From a checkpoint of a small masked image model.
Model: encoder activation gelu, encoder patch size [4, 4].
Training: muon at rate 0.0052, 13000 steps, batches of 64.
Data: trained on views of escape-time and Newton fractals, 145000 training examples, 5.7 epochs.
Rows from block 2 of the decoder of a small masked image model, named by matrix and row number. Rows with one number belong to one neuron. Each number is 128 + 32 x the weight over its row's rms, rounded and kept within 0 to 255. All counts start at 0.
After each neuron's rows are labels from the 100 images, of 14976, where the neuron reaches its highest value: "top examples" is what is common among them. Only what is clearly more common there than usual is listed. The data: views of escape-time and Newton fractals.
# fc1: MLP up (decoder.2.mlp.fc1.weight, 256x128), inputs 64-127
# fc2: MLP down (decoder.2.mlp.fc2.weight, 128x256, transposed), outputs 64-127

fc1.219 [128 111 128 137 127 128  84 146 141 128 128 136 128  98 174 120 128 128 128 113 128 112 110  54 128 160 128 128 255 255 128 105 128 128 103 128 145 128 128 103  13  97 186 150 128 128 128 112 128 128 128 128 137 108 128 128 206 128 134  64 128  51 128 134]
fc2.219 [128 116 129 128 128 128 128 128 130 128 164 128 128  86 128 128 128 128 159 128 128  23  78 128 128 128  69 128 128  29  92 128 128 128 128 216  81  61 128 145 128 128 128  61  69 128 128 168 128 146 128 101  74 163 128  64 128 193 128 138 121 118 128 111]
top examples: tricorn; cool

fc1.66 [ 97 176 128 128 128 157  52 128 128 128 128 133  42 128 167 128 128 128 194 128 128 128 177 128 110  99 128 128 128 141 121 128 109 180 128 128   8 118 128 147 128 128 128 113 159  35 128 137 149  53 150 169 111 138 128 128  72 128  99 128 128 128 128 128]
fc2.66 [128  87 180  65 128 184 128 152 128 128 128 150 128 128 128 122 172 194 128 118 128  47  80 128 148 128 128 128 128 128 137 155 128  65 128 111 128 128 128 128 128  54 128 128 128 182 128 133 136 137 128 145 128 121  93 128 156 128 193 128 124 200 128 128]
top examples: warm; vivid

fc1.148 [121 185 148 145 199 121  98  65 172 218 128 128 128 123 128 175 160 128 144 145 128 194 128 128 199 128 125 124 128 119 128 128 128 190  62 128 178 123 128 224 102 167 128 128 128 128 128 128 128 104 128 128 128 128 128 128 128 153 166  25 139 147   0 153]
fc2.148 [140 164 159  70 128  98  72 155 128 131  63 128 113 205 161 136 128 120 157  27 128 128 128 122 122 155 128 116 108 119 128  69 128 128  84 146  45 128 130 127 128 100 128 165 100 128 128 128  94 135 126 128 128 112 128 129 128  80 121 128 131 116 255 115]
top examples: Mandelbrot set

fc1.8 [ 88 128  98 144 105 128 150 128 129  70 120 128 128 100 128 115 106 128  83  86 128 146 128 128 192 128 128 132 181 128 108 144 147 112 119  90 197  92 175 138 128 101  89 171 174 127 134 128  98 128  50 178 102 112 187  55  99 128 184 128 128 133 128 166]
fc2.8 [128 143 199 128 128 194  75 110  63 128 128 128 128 158 128 128 146 128 128 128 128 172 180 116 128 198 128 128 128 128 149 123 128 128  94 107 128 128 122 128 128 173 128 128 119  85 128 154 121 128 108  79 161 105 128 135 122 128 122  40 128  72  85 128]
top examples: vivid

fc1.213 [140 128 128 166 128 151  91 128 128 137 118 153 165 128 150 139 110  26 128 128 128 128 185  78 128 179 196 176 128  99 141 158 130 142 117 165 108 128  96 128 136  89 128 128 128 128 128 152 194 184 129  51 128  31 100 148 166 164 128 128 128 111 114 121]
fc2.213 [114 128 128 128 128 128 128 128 128 128 121 128 138 200 128 128  34 128 128 128 135 129 128  95 128 128  82 128 128 128  51 128 128  74 128 128 117 128 111 211  96 128 128  84 114 128 127 128 128 121 128 128 128 128 128 128  71 123 128 255 105 128 128 128]
top examples: tricorn

fc1.170 [121 128 161 128 168  34 110 170 114 128 128 116 128 182 174 128 201 128 128 128 128 128 128 173 112 146  88 141 123 128 102 159 128 116 128 128 105 128  78 134 128 128 155 151 150 193 128 128 128 128  95 128 128 128 128 117  63 136 128 196 126  67 128 128]
fc2.170 [109 155 175  80  86 110 138 128 147  95 128 210 143 169 128 128 128 128 128 128 159 104 150 126  72 120 128  67 127 143 104 142 138 128 163  94 109 186 230 136 128 128 128 111 144 158  80 128  90 128 101 128 128 128 174 128 106 128 128 146  76 128 128 128]
top examples: cool

fc1.158 [165 177 128 191 115 112 136 113 121 128 128 130 185 148 128 120 128 128 138 137 128 126 142 128  47 128  61 128 128 172  51 140 125 128  78 128 128 128 179 128 128 145 206 113  99  87  80 128 129  73 128 128  64 128 128  95 128 101 128  77 121  76  74 128]
fc2.158 [122  82 128 186 141 132 175 122 137 128 167  99 114  77 162 128 120 128 128 111 128 128 132  56  75 128  93 122  87 128  89 140  86 128  53 128 128 117 128 174 128 144 128 166 132  88 128  85 111 128  96 134 116 132  54 128 149 108 140 174 128 161  88 133]
top examples: Julia set

fc1.247 [128 160 138 190 145 115 128 128 128 128 107 189  51 128 116  78 185 128 115 128 118 148 128 128 172 128 128 125 127 128 158 107 111 128 101  92 129 131 128 128 128  99 128 130 150  65  53 128 108 128 109 162  97 128 166 111 128 134  59 109 140 115 108 128]
fc2.247 [125 117 128  79  91 126 128 164 111 128  80 167 160 113 135 128 128 158 172 128 128 128 128   4 134 149 128 128 128 139 121 128 128 129 103  84 128 173 128 128 128 205 128 128  66 128 164 128 101  62 128 115 141  36  52 116 128 120 105 128 128 128  73  89]
top examples: vivid

fc1.7 [195 159 128 128 105 128  88 131 128 128 106 128  75 128 128 128 128 189  54 163 128 129  63 128 128 150 128 128 142 128  32 206 128 151 128  54 128 128  97 128 128 131 128 128 128 105 120  89 143 145 128 141 128 128 133  90 121 126 165 128 114  91 128 128]
fc2.7 [128 128 128 128 128 128 128 113 158 128 128 128 128 128 149 128 128 214 195 120 155 188 151  25  95 128 175 131 141 147  96 128 128 128 128 195 117 124 129 126 128 106 128 128 149 111 128 158 164 109 128 117 128 192 128 158 128 128 119 128 108 136 128  97]
top examples: grey

fc1.147 [137  74 128  85 114 128 128 129 181 128 141 112  79 128 131 128 220 128 128 128 128 173 170 128 128 128 128 123 128 128 128 123 128 126 128 156 164 128  82 128 140 157  69 115 128 169 176 128 167 120 128 128 110 114  75 128 137 109 172 165 128  91 128 115]
fc2.147 [119  80  75 134  15 128 128  93 147 128  93 128 128 152 115 144 128 128 182 151  50  92  63 171 111 118 160 128 128 132 125 128  95 128 115 129 119 128  78 149 128 144 187  69 128 128 133 102 128 144 128 145 174 201 128 123 115 128 133 128 128 128 169 154]
top examples: tricorn; vivid

fc1.191 [109 128 117 128 120  72 117 128 113 139 128 128 139 133 128 140 128 144 128 128 128 128 189 108 129 120 121 119 203 128 128 140 161 160 128 160 128 155 128 128 128 139  65 128 128 197 128 145 105 104 128 213 128  77 128 128 128 128 128 137 128 235  83 177]
fc2.191 [147 128 128 128 191 128 173  44  91 135 152  96 128 128 128 128 138 128 162 214 128 142  78 128  68 128 118  82 128  99 118  83 109 139 139 128  65 128 189 128 128 112 128 128 102 128 127 128 128 128 128 183  82 128 128 128 136 128 128 128  66 120  71 128]
top examples: tricorn; vivid

fc1.35 [128  78  97 128 128  98 134 128  62 142 154  97 113 122  70 152 128 128 107 155 128 128 151 103 128 128  62 128 128 181 128 186 128  80  69 128 106 118 128 128 140 244 147 128 166 107 128 146 116 128  70 128 128  54 228 128  97 177  83 125 128 160 111 128]
fc2.35 [128 128 128 128 128 128 128 128 128 126 128 128 139 128 128 128 128 130 128 128 128 128  80 128 128 128 110 128 115 176  68 128 128 128 128 128 182 142 128 128  18  61 128  68 128 128 128 135 200 128 128 128 128 128   0 128 128  11 128 128  27 128 128 128]
top examples: tricorn

fc1.243 [135 113 128 128 128 128 128 146 105 128 128 128 128 128 128 128  89 128 128 126 128 128 128 128 157 100  57 128  65  91 128 128 173 150 128 128 128 128 128 128 128 128 173   0  33 204 128 126 128 121  95  78 128 128 162 128 128  65 147 128 128 128 149 129]
fc2.243 [136 128 125 128  93 182 106 189  86  89 128 128 118 126 128 128 114  95 144 184 128 162 128 128 128 200 125 157 128 190 128 125 128 128 128 212 128 128 128 110 112 128 128 143 149 101 154 128 128  75 128 128 128 128 179 106 128 128 128 125 211 128 128  51]
top examples: warm

fc1.175 [137 128 128 185 128 159  77 128 128 118 128  74  63 124 128 128 128  44 153 117 128  70  47 127 128 144 134 119  97 160 128 156 120 114 128 128 128  86  77 154 104 118 100 128  80 129 128 128 128 108 128 128 128 128 128 128  89  96 152 224 131 128 128 128]
fc2.175 [128  77 128 125 118 128 151 127 128 128 128 136  91 104  87 128 139 128 128 139 128 106 128 186 168 113 128 109 110  82 128 128 128  95 224  71  42 174 128 128 144 128 214 129 160 128 128 128 128 128 128 128 114 150 149 139 128 105 150 128 123  70 184 125]
top examples: sine Julia set

fc1.149 [128 155 128 228 128 160  64 109  68 154 116 122 128 166  75  65 103 128  27 128  94 118 128 170 149 104 128 147 107 128 167 134  81  47  99 129 162 151 172 136 173 115 123 128 128 128 128 128 136 119 182  90 134 128  95 101 123 170 128 128 128 161 128  61]
fc2.149 [176 152 156 128 122 151 128 128 136 141 128 196 128  74 128 128 128 127 128 112 128 128 128  46 128 128 128 159 101 128 150 140 128 101 128 128 121 128 105 127 138  96 171 128 122 143 128 117 128 217  88   7  80 194 128 128 194 128 180 128 143 128 128 128]
top examples: earthy

fc1.238 [128 138  47  97  70 128 128 221 128 100 128 120  86 172 129 186 128  72 124 125 129 130 190 130  87 102 170 103 128 128 117 119 142  62 128 148 180  96  85 128 158 128 128 128 159 117 128 152 128 172 158 152 134 151 135  96 128 128 128 195  17 104 128 136]
fc2.238 [134 118 130 128 128 159 128 146 128 100  87 183 128 162 127 232 126 128 129 128 128 128 112 137 128 115 128  74 128 111 116 132 139  92 128 144 215 164  83 153 128 140 117 128  61 137 128 136  87 128 128  99 128 102  30 110  80  74  90 179  65 128 128 103]
top examples: pastel; vivid; Julia set

fc1.9 [136 128 110 157 134 112 128 183 130 132  85 128 132 153 128 128 127 135 184 128 128 128 128 128 217  87 129 169  83  67 131 194 128 128 128  91  70 203 157 112 152 139 153 112 128 128  60  90 196 157  70 166 128 149 170 128 122  96 145 128 145 114 194 110]
fc2.9 [ 98 128 169  56 102 105  84 128 128  83 138 170 120 128 128 151 116 128 110 122 128  90 110 121 128 128 128 148 128  48 190 122 128 201  25 133 128 133 181 162 124 128 148  60 177 157 148 154 107 123 164 169 128 153  68 135 128 128 128 128 112 113  90 113]
top examples: warm

fc1.190 [115  99 128 124  98 118 128 128 135 128 128 150 177 128 136  92 128 133 119 128 124 115  87 168 128 146 143 128 191 128  38 128 125 133 104 133 110 128 115 106 128 131 128 128 128 159 128  73 126 107 128 128 128 237 137 152 128 128 130 104 162  27 148 104]
fc2.190 [ 70 128 128 128 128 123 128 108 122 100 128 167 244  87 128 215 126 128 164 119 144 121 128 128 100 128 130 152 169 180  70 128 147 108 191 128 158 144 128 128  90 169 128 131 120  37 129 158 122 138 120 128  75 170 128 205 128 124 128 128 106 124 128 128]
top examples: grey; Julia set

fc1.129 [128 128 136  62 128 181 145  95 107 120 102 128 128 110 152  86 133 165  74 128 128 125 173 103 164 128 128 107 111 160 154 156 128 129 122 128 128 128 103 157 100  96 175 128  76 124  59 128 200 191  96 108 128 220 128 128 203 134  98 168 128 128  46 133]
fc2.129 [125 125  81 118 128 128  51 176 102 128 181 128  70 200 170 128 169 128 159  57 128 128 128 128  70  76 128  86 156 112 135 128 138 128 114 128 128 128 128 171 128 128 128 128 128 213 192  90 128  63 161 175 128 128 100 128  70 128 177 115 148 180 216 128]
top examples: earthy; Newton basins of five roots

fc1.112 [ 44 255  18  87 172 128 137 109 112 119 128 171 128 128 128 159 128  98 128 146 145  84 195 151 128 128 121  97 128 139 128  84 174 183 152 153  94 128 128 127 128 125 128 113  90 128 171 128 134 114 136 113 128 128 142 128 118 128 184  81 128 162 128 128]
fc2.112 [ 98 160 117 168  72 119 128 128 128 108 128 128 121 126 128 128  95 116  96  72 128  94   0 227  94 128 118 233 190  77 128 128 128 178  84  79  99 138 128 128 166 128 103 105 110 149 165 109 131  87 139 134 141  83 175 127 128 128 132 113 128 120 167  96]
top examples: pastel; vivid; Mandelbrot set

fc1.96 [128  87 111 128 223 121 123 130 156 122 128 128  97 120 131 223 128 128 109 171 128 173 128 131 128 128  97  85  86 128 119 110 142 175 104 146 128 186 130 128 128 128 128 128 152  92 128 146 120 128  39 108  94 127 147 106 128  61  84 136 137 128  41 128]
fc2.96 [165 128 128  82 109 144 131 159 128  89  85 128 108 146 103 126 138 136 116 128 208 171 189 128  68 128 128 128  67 187 128 153 128 143 133  88 142 128 128 128 123 135 155 128  24  82 128 116  44 135 128 178  96  92  92 111 196  77 128 126 128 105 128  94]
top examples: grey

fc1.68 [138  62 124 185 128 183 147 128 128  42 126 156 102 128 108 128 180 128 133 128 150 137 128 171 205 128 159 128  57 192 104  99 128 128 128 128 128 128 128  96  92 140 183 123  64 176 128  77 141 164  98 128 128 128  50 128 117  92  74 128  99 128 128 128]
fc2.68 [128 128 214 128  63 193 128  88 128 147 153 128 128 128 136 128 128 128 128 128  60 152 119 136  78 149 128 128  94  71 128 141 109  84 126 100 128  58 128 195 128 107 111 185 171 128 128 128 128 128  57 128 122 140 212  66 128 128  95 138 128 123 128  98]
top examples: tricorn

fc1.43 [183 144 203 141  60 197 128  65 128 152 120 128 128 120 128 131 131 128 128 128 128 123 128 128 126 111  96 128  52 133 128 128 126 127 128 138 105 130 104 104 128 128  84 114  73  43 128 128 179 182  99 184  70 128 175 196  66 129 128 128 140 128  95  99]
fc2.43 [ 93 128 128 148 128 127 128 128 128 128  96 157 128 128  44 128  71 128 126 128 130 128 128 128 119 114 128  81 128  90 127 128 128 128 135 117 138 123 133 150 180 128   0 148 128  86 138 153 128 132  96 128 128 171  96 179 152 166 107 128 128 123 128 143]
top examples: vivid

fc1.235 [ 71  54 114 128 141  16  89 126 128 138 131 185 128 184 128 128 128 128 117 105  96  67 113 196 128 128 128 105  65 120 128 128 116 128 128 128 105 128 144 144 128 128 182 128 128 175 128 136 149 110 128 215 170 116 128 128 128  57 132 170 128 152 128 161]
fc2.235 [ 92 167 151 128 148 136 130 128 108 166  69 128 142 138 161  67 196 114 130 128 115 128 151 138 151 108 128 128 128 197  76 119 143 128 154 158 127 224 211 128 128 140 115  13 145  48 112 128 110 128 121 127 179 177 128  71 134  91 135 140 138 128 128 200]
top examples: pastel; Julia set

fc1.95 [139 128 121 117 128 128 128 134 165  85 132 139 101  91 128 119 128 196 128  60 135 105 128 131 150 186 128 128 139 137 204 128 128 128 129  90 128 128 128 128 128 138 202  81 100 125 140  48 128 155  51 189 128 128  98 153 128 128 128 128 104 128 121 154]
fc2.95 [126 128 128 128 199 198  97 100 128 139 128 113 128 208 128 149 128 125 154 145 205 169 116 199 128  73 126 128 123  55 136 113 126 128 120 153 128 153 128 128 128 128 104 130 147 128 128 117 128 112 128  24 174 179 130 118 128  98 128 118 128 211 155 147]
top examples: earthy

fc1.119 [127 183 128 157 128  59 115 132 168 136 128 197 191 128 149 116  88  74 128 128  85  79 128 134 188  80 144 128 159  96  78 164 130 103 128  90 128 102 170 128  98 128  71 146 128 128  96 133 128 128 128 163 143 130 162  46 108 128 124 155 201 128  76 128]
fc2.119 [150 128 176 128 145 128  79 172 128 135  98 154 126 128 143 135  73 128 172  78  74 184 163 128 128 189 128 136 128 128 137 141 128 128 128 118 162 140 128 128 110 203 168 128 128  41 161 134 128 188  93 102 128 132 106  44 101 128 128 126 128 177 128 128]
top examples: pastel; grey

fc1.161 [128 128 128 128 128 134 128 128 167 128 128 151 128 128 128 162 128 167 128 128 128 128 128 128 128 128 128 128 128 128 128 128 128 128 128 128  61 128 128 128 142 128 123 128 128 128 128 128  20 128 198 128 128 128 128  87 128 128 128 128 128   0 128 128]
fc2.161 [128 128 128 128 128  56 128 128  76 128 128 128 128 120 167 128 128 183 128 180 128 128 128 128 128 128 128 128 128  94 128 128 128 128 128 128 128 128 128 128 128 128 150 128 128 128 172 128 102 246 128 128 128 128 128 128 128 121 128 128 128 128  79 128]
top examples: warm

fc1.169 [128 128 128  92 128 128 128 128 113  61 132 128 128 128 128 153 128 116 128 190 141 128 216 128 152 128 128 136 151 128 128 130 128 116 128 128 129  83 122 128 128 128 243 140 128 155 111 128 128 128 141 128 117 198 128 128 152 128 128 139 128 123 128 152]
fc2.169 [145 129 128 128 113 107 165 139 128 214  90 227 137 183 128 128 128 128 123 133 128 126 128 161 188 128 128 184 128 128  96 102 129 128 136  66 109 128 128 128 165 133 128 143 128 120 128 128 128 172 151 128 128 167 127  92  96  83 128 128 155 128  58  83]
top examples: Julia set

fc1.241 [123 114 128 128 128 155 128  89 128 128 121  78 187 148  92 128  90 124 234 164 172 128 124 140 128 163 128 128 113 155  91  75 139 128 175 128 125 188 105 165  84  67 128 142  51 130 103 134 141 128 128 120 128 128  91 137 128 128 171 128 105 128 128 128]
fc2.241 [128 129 128 128 114 128 124 203 128 127 128 135 170 167 128 138 141 128 128 128 135 116 101 124 132 128 128  90 203 128 128 128 127 195 132 128  60 128  85  62 128 128 128 109  59 166 150 161 128  60  40 119 128 125 128 128 135 137 123 128 128 208 113 128]
top examples: grey; tricorn; Julia set

fc1.187 [ 97 179  79  97 128 132 108  76 184 128 165 128 128 128 179  98 144 172 109 145 183 128 128 128  85 124 128 128 128 123 128 178 128 101 119 208 123 143 190 144 128 113 128 133 128 128 201 217  52 161 128 147  53 170 128 128 128 154 180 128 128 128  86 128]
fc2.187 [128 128 102 128 169 128  13 100 128  66  93 163 130 128 170 128  91 169 127  52 169  66 128 156 128 128  43 128 162 128 186 102 112 131 128 128 202 128 154 209 135 128 161 128 142 188 135 123 147 111 128 148 128 128 128 128  82 111 128 128 133  20 142 128]
top examples: vivid; tricorn

fc1.73 [128 128 128 128  89 128 134 139 128  91 219 128 128 128  91 129 216 127 128 128 128 128 208 128 127 128 148 128  90 109 128 120 124 128 130 195 106  10 128 133 135  73 128 128 128 128 128 128 158  83 112 133 118 120 140 128 142  73 150 128 128 119 128 120]
fc2.73 [161 133 144 128 128 128 141 125 124 128  64 142 128 206  69 125  77 134 128 128  86 157 156 149 155 122 128 213 128  90 121 128 153  92 128 128 128 129 112 128 128 144 197 128 118 128 195 228 157 134 128 140 128 185 197  41 128 171 109 116 145 107 128 128]
top examples: cubic Julia set

fc1.188 [128 128 128 128 165 128 147 113 128 128 164 110 128 185 128 109 128 128 128 128 131 128 128 128  95 128  84 128 133 158 124 118 128 159 119 128 126 128 164 182 156 128 128 131 128 107 119 128 128 128 128 178 171 152 133 128  54 124 128 128 128  89 128 255]
fc2.188 [128 138 128 128  93 129  59 152 128 128 128 162 128 137 128 255 134 138 104 128 128 128 128 135 128  79 128 128 128 128 128  71 114 179 112 128 128 128  86 128 194 128 114  97 128 128 128 166 128 128 128  47 128 128 140 128 155 128  68 128 128 143 128 128]
top examples: Mandelbrot set

fc1.4 [128 128 194 128 143 114 144 128  47 128 110 128 157 136 128 104 106 121 104 124 128 128 128 202 144 120 128 128  56 128 159 128  95  84 125 104 154 115 168 145 128  50 128 152 141 128 159 128 145 123 128  63 222 102 128  95 127 138 128 128  92 202 125  14]
fc2.4 [128 128 113 128 143 128  66 128 180 128 128 128 128 128 124 111 128 128 128 115 128 209 128 128 128 128  51 126 128 128 154 135 128 128 128 128 128 128 128 128 128 165 128 128 128 128 128 128 255 128 176 128  28  65 140 128 128 205 131 128 128   0 128 139]
top examples: earthy

fc1.65 [125 128 121 128 107 132 181 106 128 128 133 128 121 118 127 147 102 104 128 167  80 128 156 145  82  64 136 127 107 128 174 113 128 128 128 128 132  88 128 136  91  76 130 227 133 197 128 104 128 128 111 128 123 128 128 128 128 128 128 152 128 156  95 191]
fc2.65 [128 128  87 254 128 128 128 128 128 139 128 201 128 128  98 128 128 136 128 128 128 128 128 117  92 128 128 128 122 128 128 205 128 128 128 128 176  88 161 128 101 128 106 128 128 128 119 104 131 128 128 148 128 128  21 128  91 128 128  99 161 128  50  68]
top examples: cool